Weights of a small segmentation model: adamw at rate 0.0018.
Rows from block 10 of a small segmentation model, named by matrix and row number. Rows with one number belong to one channel. Each number is 500 + 50 x the weight over its row's rms, rounded and kept within 0 to 999. All counts start at 0. Numbers have three digits each. After the name is the row's rms in percent of the matrix's.
After each channel's rows are labels from the 100 images, of 14848, where the channel reaches its highest value: "responds to" is what is common among them. Only what is clearly more common there than usual is listed. The data: dashed paths with two dots that lie on the same path or on different ones. In brackets: how many of the 100.
# convs0: first 3x3 conv (model.decb.0.2.convs.0.weight, 64x64x3x3, standardized in use, each kernel summed), inputs 0-63
# convs1: second 3x3 conv (model.decb.0.2.convs.1.weight, 64x64x3x3, standardized in use, transposed, each kernel summed), outputs 0-63

convs0.36 132:489475507458483535540464548536529526502537510542499469501494486471519533552533389453435461566525467524488474481513505532515537499495812531530509493498502521545508491474514526522520527463503506
convs1.36 126:517434477562542473483489509502540578483489493537490529560475549535470540547462627558533468524520505519413474390492450514540475507480251461440484473455502480506475493527491504491455513488517506
responds to: dots on the same path (77); medium paths (68)

convs0.61 069:462544429482551556423505475483459486506538495567495556568421535492380551596609515582483474513606548476469499508513437464509562481519514475471581448494453548451520472550616484556498488478426504
convs1.61 064:495543513528546450374507539502575517393541552586425523520467520517496534507520584520548513477524502512516458373438471559430511502411472468422466503467476531435426464537465515470455619501536463
responds to: medium paths (62)

convs0.0 092:504455513482453480440529463510502516449535513533507473440459408440501479558498436696475446529505449552353547514530555462592559492498559492517533502470480527620511517538519510492541548495490480
convs1.0 115:504517529551596463543336472506464590469519532548508539461473487557430486519526433671542489483490465512499464470465468563426455527468488468429538574459523525559478527595544515470481513482506498
responds to: short paths (99)

convs0.14 070:442514434538469550483539476529475511510482496469449546524476516566618522528439498516456519474391556570481526483589533595493476405510498532530583547497448643525476442579437500569471570522492479
convs1.14 074:562547457485585448495485509457505564508419529507528417482512450442601512535679389497537535431497455460426451498529487509545440511496524455508468564489473418576476471441524499506487525511433515
responds to: short paths (81)

convs0.31 121:495298496378416539533453513546528553443543460513487405408508471434486474564550429538550451441441468498536440456478486525493460477483474479553450464476475492535473493461448501498511535454469500
convs1.31 106:420450515541515606558483386524464478527516465447487506479515443456439384412526465584507539436478547510493587566529578477524562497525530537499564534571490456512500486527531519442536408554588497
responds to: dots: different paths (87); short paths (69)

convs0.35 088:467465492504519580385487402597466509524535572586553543425501460529520489569538408479467543498508499526549476540507504413594497509514559505460549524502511565558542501576577496453453564534593548
convs1.35 069:512448545575527444489486562595555532465506517583494552495525440517466443410441553511527460506507542501556467448518445535396467482491357442456448525461542541588616477532458539483530478467488449
responds to: long paths (92)

convs0.46 114:601508606519471450513505501493503506459469513448555514501558511445514528493455490507505464461441483455438499516406504481508500504489483535534504470644566382459436537371497538379523543446424528
convs1.46 097:530570458436508400537445544480455499545535463479484458463471527541503564534505425537611485532507510404500467421453498530514550509532490549483498479369523555485451498572477620558478465564464392
responds to: medium paths (61)

convs0.42 087:434498450506567453570511456508494509561514447480367533518506510527695501536490511491505592407433497525533510485540504484489359550481504502498546437511521505503485474524467455462458560555548480
convs1.42 075:540592536490584501582439613540502533532491451465457477425512391548475506493491464443505485596525466438544443568485475549518476522509448494450481394501504539480446485464613508564497414478469567
responds to: many distractors (79)

convs0.2 101:502441538493454529512525443525482538450522555527589571478512379447431506450523402498524459473414349483515508493461491464499451515552511494513494387567509530490449571451575543422472540518443483
convs1.2 109:531524550459520525566511514430431481519485514465576482505491379522595476500428563472555425520571556424456496515516554520606478560541431468471465427459482483458598443488458568545579444474508465
responds to: short paths (82)

convs0.15 084:467411447408535574476307490393419437520472484494495473372474492493465450522552519453501491488481494503562390485475448490526508470484467448498460482477490521503524462521507522440426549529505482
convs1.15 066:438497433514410537561540423416476579473509500563519579517481533485524503527478513475556521535440578474525560485449509437359511459452509467652541484472514478565501442511506528544514455558528420
responds to: long paths (68)

convs0.4 075:450398489483475557476363397416444538539475521530526502409495530557546420550588485500464524461548487525578473461515464475436560506524522468493544416539510531573581483525582460504469510543557507
convs1.4 065:482512464523436504502462520460521364521460536553501553454483553499521488476452493484542575551539540533610568451396481521532504522497433493485531490437494495667551532588516516509470516591518412
responds to: long paths (68)

convs0.30 119:492296493374407542529472508537534591458502467501485409396498459438489484560557413537553442450448467493515469455484495526513468479486471471547460465473477497520475499474455502497514549452472496
convs1.30 094:423439512564516599551466397505446436512460472467480526482514454472435378385517463587508537442479543515480589553527571483498542497515513528460565527567491449482485489524534513441520419555587514
responds to: dots: different paths (88); short paths (87)

convs0.16 121:489550471470534479456448416482477481506477496468452438523426472483343632543580476551496507445474512480421523499514488484511544468500476371494482412467477489487479488573485400467464401514462476
convs1.16 089:518432532458498463426502553421470574477487556511525488641530496451506627508464502564573473561464504511462402437524434512549418483518423406489516485496465505502509510402502432577538510486481488
responds to: short paths (76)

convs0.17 113:488565506483503488545574619549565519539493559505511496646489509555538558434429477463451512598573558517412546494563518506516526523519587501538511581468526570496508534522446473607465470521532530
convs1.17 106:493544528502576495573393455551435555540438526532495519321498503506471443572526536424447500464479505502456519509468528627536430502511519470436527577504509544476543507570538501408507506458528534
responds to: short paths (86)

convs0.27 089:513529477491449493492604435531476580491531410610491519570492411489459471499576454506447563465489552514456577489586532537456531497515531555536561473412462575562496473561531421600508459498452466
convs1.27 109:472502494523508499532464560529509471488520396541476575470513517490458500616479582417470616523591534592537500432522445439567485579458457469525469501545604474527439535454500478482384530474521490
responds to: medium paths (64)

convs0.8 119:376540396514494537588412695551562511549446502461423486570469505455531534524484559488475501508479500521442507491521481592462497509499533549510531562460468524434508494522459486537567475455491492
convs1.8 109:468548569421531488526495481522460514413450516528471502487536542448537527668588516373467509511461498531475473407453452452490478421494627448542464526514523502455511478511549510525437588524487509
responds to: many distractors (82); short paths (79)

convs0.32 074:483474511451507411519381473494424525493543458498502466417565558511597490476463528464559565482579522574594435531529466491411458522505452568477510402516500519508555505441442381530514437502502487
convs1.32 087:485480523527553462544531470547465584486662484533530556450462485499427489626544500529487483459403528451449404421527480511566492497438473465464517467516495573476410470511464475524533533395464489
responds to: long paths (66)

convs0.9 109:531419494521479504514431546492457471521493463464547563420553523488532368471362397426420461599514496480491440480494450487500488485502333576486471494505518476472542467488508463479505499505501467
convs1.9 192:531489493451409437425574575534553481548503495530484551568517598500549586484459508458479479578489520440447430429457457439475484493520518513547412406445517518476447481417457512627491520540463469
responds to: many distractors (84)

convs0.59 086:475368498476585478387411436455515527539495486588506437487521501532564425572562451497549563488522498564588473453587430500545469544536530515408506480498536540411557533530522528503506497527519525
convs1.59 071:496549492499499504461415511537553427517564546569465535411488548554496498449480480490631542560534484522637497494491470574439461470553471463466586523416470586533570540574526516481521544496517420
responds to: long paths (67)

convs0.33 102:483555522556479497470439453496385574516484494542576556560452438505480494561545402521443566529534537576425522504526502436551500556500574546426477524413516544465518544488576416572572461500461443
convs1.33 097:524599466444547478557532581535602472508481527579494496455430470528498506464475557527451565519507525570482496476505463618466443495521359558413502509519491486513532521576560479446489508391487575
responds to: long paths (63)

convs0.50 129:541531507479572506558632552555565584540524497547499478504554519569493485539562575513373539527552509548440597545481505500485571497524535420555412497550524523565535508534517515526475544603526539
convs1.50 145:514508473595573447493339534502417533502475529579491626425492524513512465623473483399480472528502476520476458417466470508515433532492488366511445516485497483522494488499482506495457561518502503
responds to: short paths (61)

convs0.56 073:418570449432569511517458499502520518425515508570488463556480405427488459546553419532484475503414453583431569448544561547465518566486512534489524432439478517459499618466496492443483480403436497
convs1.56 087:523583428579542489539521548531444437420522466527488543453492447531492516542468610494459604540603531486518485498459431502475505507595435575521476461514437469479464426529554527634504468531543466
responds to: long paths (75)

convs0.10 094:397542466475470502578398624491493519542457614513452463564449460426518527557549541505435498500454537501436540475490491508445496563533511546496533555474531531457519613484495435470546579445540572
convs1.10 079:465659544569514419513557555551520508473483567523502483424468487519542538529460578430436525518535536480472465478401520626525482544549470549477406520496499489475515424520519468625531499508505521
responds to: many distractors (84); short paths (69)

convs0.28 115:506296502372402528529500510544534580451526475493493423381509463444507489563552405560536445459462474495487481462490493516527477485479469469567457471474490491544487510477464507501516558449484504
convs1.28 089:425452513574552579567435399505453498499481482484491530471501449482431373420522445640497539436473529520449575540519569520493521505509500508450560549564488466498493483542535519433534429539584518
responds to: dots: different paths (90); short paths (84)

convs0.49 076:457390419455520536380359448496473454550449533525471446436504493498449459549541511441511506482512513470574412507479471442510513486500472433374544550493502558432529473575491529503428515527530521
convs1.49 061:515498541517446456381504484630447541514435471500508498476532471470477464417478455361507479458470534493595472448506435472433546537489519469378555569504476573466486493501467528521566483560528427
responds to: long paths (60)